config.toml
arch = "convnext"
rotation_deg = 10
isotropic = false
moe = "top_k"
num_experts = 32
experts_per_token = 2
shared_expert = true
patch_size = [2, 2]
target_momentum = 0.996
residual_init = "scaled_by_depth"
optimizer = "muon"
max_grad_norm = 0.5
adamw_weight_decay_other_params = 0
Rows from block 3 of a small self-supervised image encoder, named by matrix and row number. Rows with one number within an expert belong to one neuron, the router's apart. Each number is 128 + 24 x the weight over its row's rms, rounded and kept within 0 to 255. All counts start at 0. Numbers have three digits each.
After each expert's rows are labels from the 100 images, of 14848, where the router gives the expert most weight on average: "colour at peak" is the nearest of a few named colours to the mean colour under the peak. Only what is clearly more common there than usual is listed. The data: rendered solids tumbling over patterned floors. In brackets: how many of the 100.
# router: router (model.blocks.3.mlp.router.weight, 32x128, trained with AdamW), inputs 64-127
# up: expert up (model.blocks.3.mlp.up, 32x64x128), inputs 64-127
# down: expert down (model.blocks.3.mlp.down, 32x128x64, transposed), outputs 64-127

# expert 21
router.21:097134191104121120118100158130183102113127130105058093113145138107109114168153164106134122115140120119134115111131125074151135146149118117067142145137142127164144133128136130193139152144134112
up.0:142112095159168125155131178088113110159144107126145105125123131174132166116133134138057164094114162117145156099101127133103115149152071126125114136153138160171126131125124168115108133159136158
down.0:106137090162149169158146121086072117125133152132116139105110156145124181162157098126106119082127115096113115103130144122160133139129069110153152123101128111090107165117123107110135175137089139
up.1:139149185097159115145169142099109124107121147129127151117146150151116130098131137150093118117164142061159094087113120126129156132151120158147120108108091122120121131131142167157105145153145133
down.1:123128108109107139161159111133149113133124119135131118112144147139110125152157117110137112046125148121119142142154148127120152125121133146122141152111138070096125131139124163136136108171097112
colour at peak: green (61)

# expert 25
router.25:090127135114128126105128086090175119098104143140156131150126113084121160159162125105142140145112094154137138117135136130123111100162158135148134113157139126141138187133125097111162135129089113
up.0:104130102104166129144118156130138132121138085141094126165128186127125165098156110076163139169091163140123090157153144141129148143088139141099124141107132156145102144122160133103151128126091111
down.0:134109130089146176121128128178154064129125104183154090126145154133132123139136086121102131139158150175156133175122133103142084118126115109157142157121177162119126127182087137183121145159114143
up.1:138133098109105147165131167122119142099169122092116142121195106146107103102124090146104149123164166165143138096134142107120108124152129131169112149101167132133135142106145124115116110124125143
down.1:138120099107153134128112141151139096110106131139137130127164076132127130110133156120161149176133114173130119137097103119114126127144117089133119130136085145107125149076110143136147180085096119
colour at peak: brown (54)

# expert 2
router.2:137150170161122131136158128116114134128064137132162115136189154146112175118149105130137145148091169129105128171126100134160105161131142108121148137145121136116154134096118091147102148119104161
up.0:122131134154071152132143120126149119144119142138102138139086119129107134133129128106121121084116117119159159140113120158120086154170133150140124121150117159167150126132116149098136137159144138
down.0:104136118125118122098126101108118135106128111115129145099103123090121153195129135153100102097158110085177152117100156115109137109100126124119142099164117123100120102092152123125160109205119111
up.1:120114201086146154122077123134129136131123152096134113137088089146115156097124129120125124176152126104106151136126137134136180122085084119092140150141080162132115130125107171119106146115100133
down.1:121114092107124145131160133115109150116181154123150081169120117131121110147088125073152135145129135144160147131064108154150114127102149140092101093134160138134148123122154112147080125100108138
colour at peak: cyan (32); white (32)

# expert 20
router.20:149113131152100123152163072164125169104112094135133135135124148132104144065158120137186107149151118142160128126119095114154138118114109120158167113115114135107111138141153161160073126093111126
up.4:120133150103115156138109109128131126089176121111124107134128147107138105163122112140100140108088110159137117140118108195113163076149121133151132084115122117129145107097144119142169109121116144
down.4:109124186112138095129156081150162133160135139121123118139138125144127104142159157132153111138145144109094147131182119108095115118086180146119159168181129124098115111129099108138151142088114108
up.5:153137129113161123110119111131171117135144105108172108132083170106111130134134135127135097096134147125113141137125092098129184121139155135105108120134149088103102114143096113138117102110137110
down.5:138125135096121112135150136102112176120122107120115130108111127139121139152146165123121116137141132116138112117134119081106126095080083140124196124078099172072145115099105150100095152139139122
colour at peak: grey (99)

# expert 17
router.17:115121117121121170113156089091154113136044119174117138094144119176061122162151123123167126152132126106098166107147111110129133101126108168111156144119103160144090124167089129134093094136132117
up.4:134104141090090136085113154160127139110065115103138140126155126136102135140162084093189181130141125118104095099136160157134120147097168164134131116117141123153141160118147126146150096143129167
down.4:158122092155122097151153136138132121094080096149112126145093123109108109146170118169132158130135143106106142113129122140132119156104129137072100125126170099145108102149137124134167170124103096
up.5:100111177107140095123116107103115127113118098155110115100179084113148108140115097104132146126193124147181118143132143106096117144138151129127140084124108153101145110127127182115095166157122131
down.5:131141104117092123080101133129155144086134115147086134125170129057174127115171087135161153130132158155091117134128117146079149118103122135159131104142119146130147119094086136150122143101125114
colour at peak: pink (38)

# expert 5
router.5:112140136143124123132164118150134149139069158079145105131157105135148160126075137113098127166134137161135098157137118121126150128098091107152109120122078093120106135100120143127076103074119140
up.4:126122138141173094089166133100094118155109156157092123145090124094133106162096122169127154102159094118118096145107139148086170095102073100095121113134113149124157164153101134129121128100110134
down.4:118100161077099118117117122080152086115080148137128165123131149124148128116165139107103162107067121128106085147126152142115145165085103151113139157138132145100157137159107111148129121087119141
up.5:119147194132088141114122112140143126132120155071086097156140109129159154147135095158101119106167121126090159136143115119143165155109098101137106119115126135163092109163104089135171157127117137
down.5:157160146111105085105137126152143150133152159125096148145122177128085166154109132134136124145133123141137145076101137137137128133056124099130100171134138146099122136179120126125147150135145124
colour at peak: brown (60)

# expert 29
router.29:136127144164094157117137146150109139131095134157156127154108152135141149138091083159116120147096165095121115090102139162112116133080159142159132127162072156117108113106117138155099107108168107
up.0:117162109145136115177158095128139132142126160142178127164128105117136114145147141128123126094155143078152083121080115142096133145126095147174125114119126120135114131119126157121068092116158099
down.0:139118120116106101124131115127150121137152133114112157144131164126127156132151166145159116105130113125118118154147127140128110172075098153138124151138123128146157119172170108147118168198133112
up.1:147086103128109128100129124125143125091156112131142091120147128107097107135121182115098142161124094135124100155116126089118110155093124125181120138139126120110175131154105139123168153122141074
down.1:128156151153109144130122138163139113163083131101078147125146171144131127086146150116117136090167110128115096178137129135115100137166164110126146113094103084162114141131116120166125122090135143
colour at peak: pink (32)

# expert 27
router.27:127094094128089117121138145112156139090118152152093145137064117099134176115131157095130128143141101150131098104154112125093101125139125127160140125156157147084148129131142172142151119152069125
up.4:090140175088116148164126144110154167122137112139133121104132104129098143158141114106113150147152095127122136083144112151149133119133098080145129124156121095160168148148134175126137141178125120
down.4:123134129179128130112162163127121153155090141118103149126115108094117118098122096125138112130080128122139130109102125130156112151126095093156133069089142126162085149128164098154134115103143136
up.5:131133094112141131112140138117123146097114144091128116176126097102151129089074119130144139136138159086111136149129151109109098122115165137095139149084116167096148129164142146144140162177090123
down.5:144110149129123103118143106120119171125155140107092148130168164131134124085114105140121168151135146155171117142140168133178119118136091121116120118094138162143142147131097140087178107060153127
colour at peak: brown (47)

# expert 22
router.22:110152151098136125123129178125161101120090156128105127135147115100165158144136136109155119053120143115166102144107110109116129122148161116140145138092164075104105128113145109107083135126131112
up.4:139159115132170169124150132139143110119115105080115104104134125130138117137147108118190110152121164116130130130134133147128096087105150162109127168157088129119134144079117131117134141078140173
down.4:130095125161111118100125111108096133122130158156121138119133185148159104134128138117106114159104169101154095111136132096137125139123152148142121169128133115142080150103147141084134107141130139
up.5:150122131118096151109112146112117114131136120168077144132120118154088112094116151139134148062166101140163139132122149122140067104089153136136125120128136138086125138154134118122108128113106117
down.5:133123118120174070105101140146138142114124101104165103102116135138117113130110150129131109142145154076118101117085135112148100114157158153153124102165117120127098153122137092163166113123133121
colour at peak: brown (52)

# expert 7
router.7:118128127087150130144101166112118089131176085109113075122135150147113105135132095118103126122158150099112126168160120142118125127140084122111150123081112145143123120170142122119155124135140130
up.4:102098113138101175110130139126115147147128119100130162118052069081174151125084130123169129102125139125113160104135115094103093105160131119151117107132138122107134150133153165164133120159118149
down.4:136115123110138128138137112133120094144124164166108093122131125133095136112127097128145130123102087103129107151145141148148101117173094107092126100188134139169135121153128116152096129086135090
up.5:138132121113119114119114127134115118157112106121174148117119126102098104156110099141174157159136118108115111114134131108136166137146110160148121148141130103101104124084152163138158101131109133
down.5:121127109160113155148158054118148163129113197130112147123148102135105112129119126114105134131141111115107112125164150123090165162136166116151129108167125138126107144097111108143113093118179116
colour at peak: pink (31)

# expert 28
router.28:160105127124144106109121105147158133150116110117170143102150111139092157119144102155143181131122112135150186153138147139138109129162111135124144140147119114184072092102124128152127100139158156
up.0:107123128146105147081106141099131140098110145150132121094167108110109103083149162094154106156139129135111064139130100145117131123108152141123125137168153113131128135123097176154126123153129132
down.0:137125108127116108121132142135123116103117110127136172108124117125130112143086128099120131088113102119163119140081114099099120106180138117144116160102124131125145097142117149123139127181105144
up.1:122125113127125121127105160125085142177153112093125135114118142142160103124101111099112135130152148074112131114156129101155117096112105121127157149134180155108107115163129133184121160080107136
down.1:126122087160162132140094065137167071155151084120120153159114089166091118146128123118145123157150171144143127156122154112108120141141067113119136123125105134135105162100136109158128153082105118
colour at peak: pink (26)

# expert 13
router.13:105143126136124125145163099159140150102135125116087133103101098125173147129128133179174159172127115132142160164141127185132130158130140141126109137186127140117158118109152179151130143150116121
up.0:106145085107173123160153147128106114131122123148081107140140183151177077118134104113166105095096132115123139147124113129140085135126103109142147101119079155148131100116127131130131123112155074
down.0:135189108135122103137172114139123139132115085124133138108108142154106106118133128143147126102175131134161112142092133124117100101130168111127117150134124156150148171135156115119183146074081119
up.1:140133160147091123120128136175128094134142180110129127140190129141089121143105145101130138127119152132122076128139099095112122120147111157162135113110159092106123118137110150102081093117137164
down.1:139078148131123125138126106076113094087134143164117112161122110138141121151180147136143107130111084142119101139091133140137114159085139181159154126128128098123151103122102110105084100130118133
colour at peak: brown (72)

# expert 0
router.0:132092114109099133145144135122135144187159140103118136138152195138125112108089150123073151130127163104140113144105111121113123130119089158124127108100140151120131141152139105131122175086153150
up.0:097128100109135131104123151136138125119098151152148111149117132171159124134164141118188150141137089201119121179127115154166077136130106118140143097131094144114127113150124142125136106134123088
down.0:128133144102117153162160129110096115133092155119133100123157185173103088123123104123124132175145120136130139104123144122137092117103125141128128120153118113133152114178135139111157103103121115
up.1:108125102111118117169080130163125148175173106115062120161106134153154124068093111132140147119170148076148135169158144139124106105133133099117130096110153109123098136130125121168161142120109125
down.1:132115122146127130131153108121105150079171078118158113141123161147107140133119106112146097133091108102084143124129140113104107102132122112154134097119166104125127087132113109126166139140138083
colour at peak: pink (42); white (32)

# expert 3
router.3:147155126105122126084128096128134121106089168123139132128102105114131118146167157140131127130149125144138136086136107156144152146149176126122103123168147111116157127131096120119138099138107169
up.0:159146167084102080152112154103116148152156132092152111104107170111083117102170132095128119152132164114140119132152125147159124117105113118146115117140148171141118136072149099096140113150151106
down.0:122135117133126122127114153111126159131125061132150162140152122120054142108161126121113133162093123134159119166107113093100108152147174197113105130119118117143139132129123116153170129084134114
up.1:119143125118091112127092109159122120116133127084104116168103158112134144093137160136179137110127102088116140085178116110120142118166117122112141146127143123096149129125132132111108133144112114
down.1:145116153118112130148137119089102195127116123147094127129113131091126133071124131141109113078091155150121143131103168110157157113132148157147104122162143117146175124096102128124163128145133113
colour at peak: brown (65)

# expert 24
router.24:109148080103167101147188120149078124117153122104099126109099145097155138148132161127128086111096080133162139122150126114135164127178099106108122144169176118109097114117139136107157138110158156
up.0:153085137142139125140103152122150114070102098103168130158134136119139095193112123146162124131181114093132152140147158146137095111155139143102123125096168105123150169133122153111157110165136092
down.0:134098157100141114078102141140138137108100111065104089116113099142168146156152194170114150143142132140121120141152100114117133163107164128087093114147109093155135104132109157140147145132086154
up.1:120122111121127140149137148120105120145108104160173094113106156126107137091124111118115121099133144118158136113161136144089122108146130108149144099093141120141150151111114161091136125112110177
down.1:128150096067153105119126123084121108117100133134090151138110135107130163099135104129137115116107146131134107179087114146121118119118141143160110176141136142083146135086135130121173111103100122
colour at peak: brown (77)

# expert 12
router.12:123106107115117120103145071066075166132152113123148126126109145091097135141141121115123111072151117132148110133149113101158122142148168090153113157119159158130117153098116136123100133145108122
up.4:124114159130146137139127135127146124126120129134114106175134121131076123150107115099061144118067115154091131159114135100098116132105126122129141154128137169167168112173150131148131139133141117
down.4:142139106125136119116122095153108141142150124191132110139137139101135123137121150132125083192146152180109099167120149091157106125106076117165144124132154129118145148102106107111191129107129145
up.5:144112118163105100147084132145168167116120107133091118134103093166103127119104145118138177156097117147127088110137145098084120083119125117168121142105119127155162106161166118132130137147142139
down.5:143117089143108126124159129145119129133114144146100116120149134110133137188149153099126137185154104153116107148142115124120117147175133134150103190078177132131122122143143112103180135190129140
colour at peak: brown (67)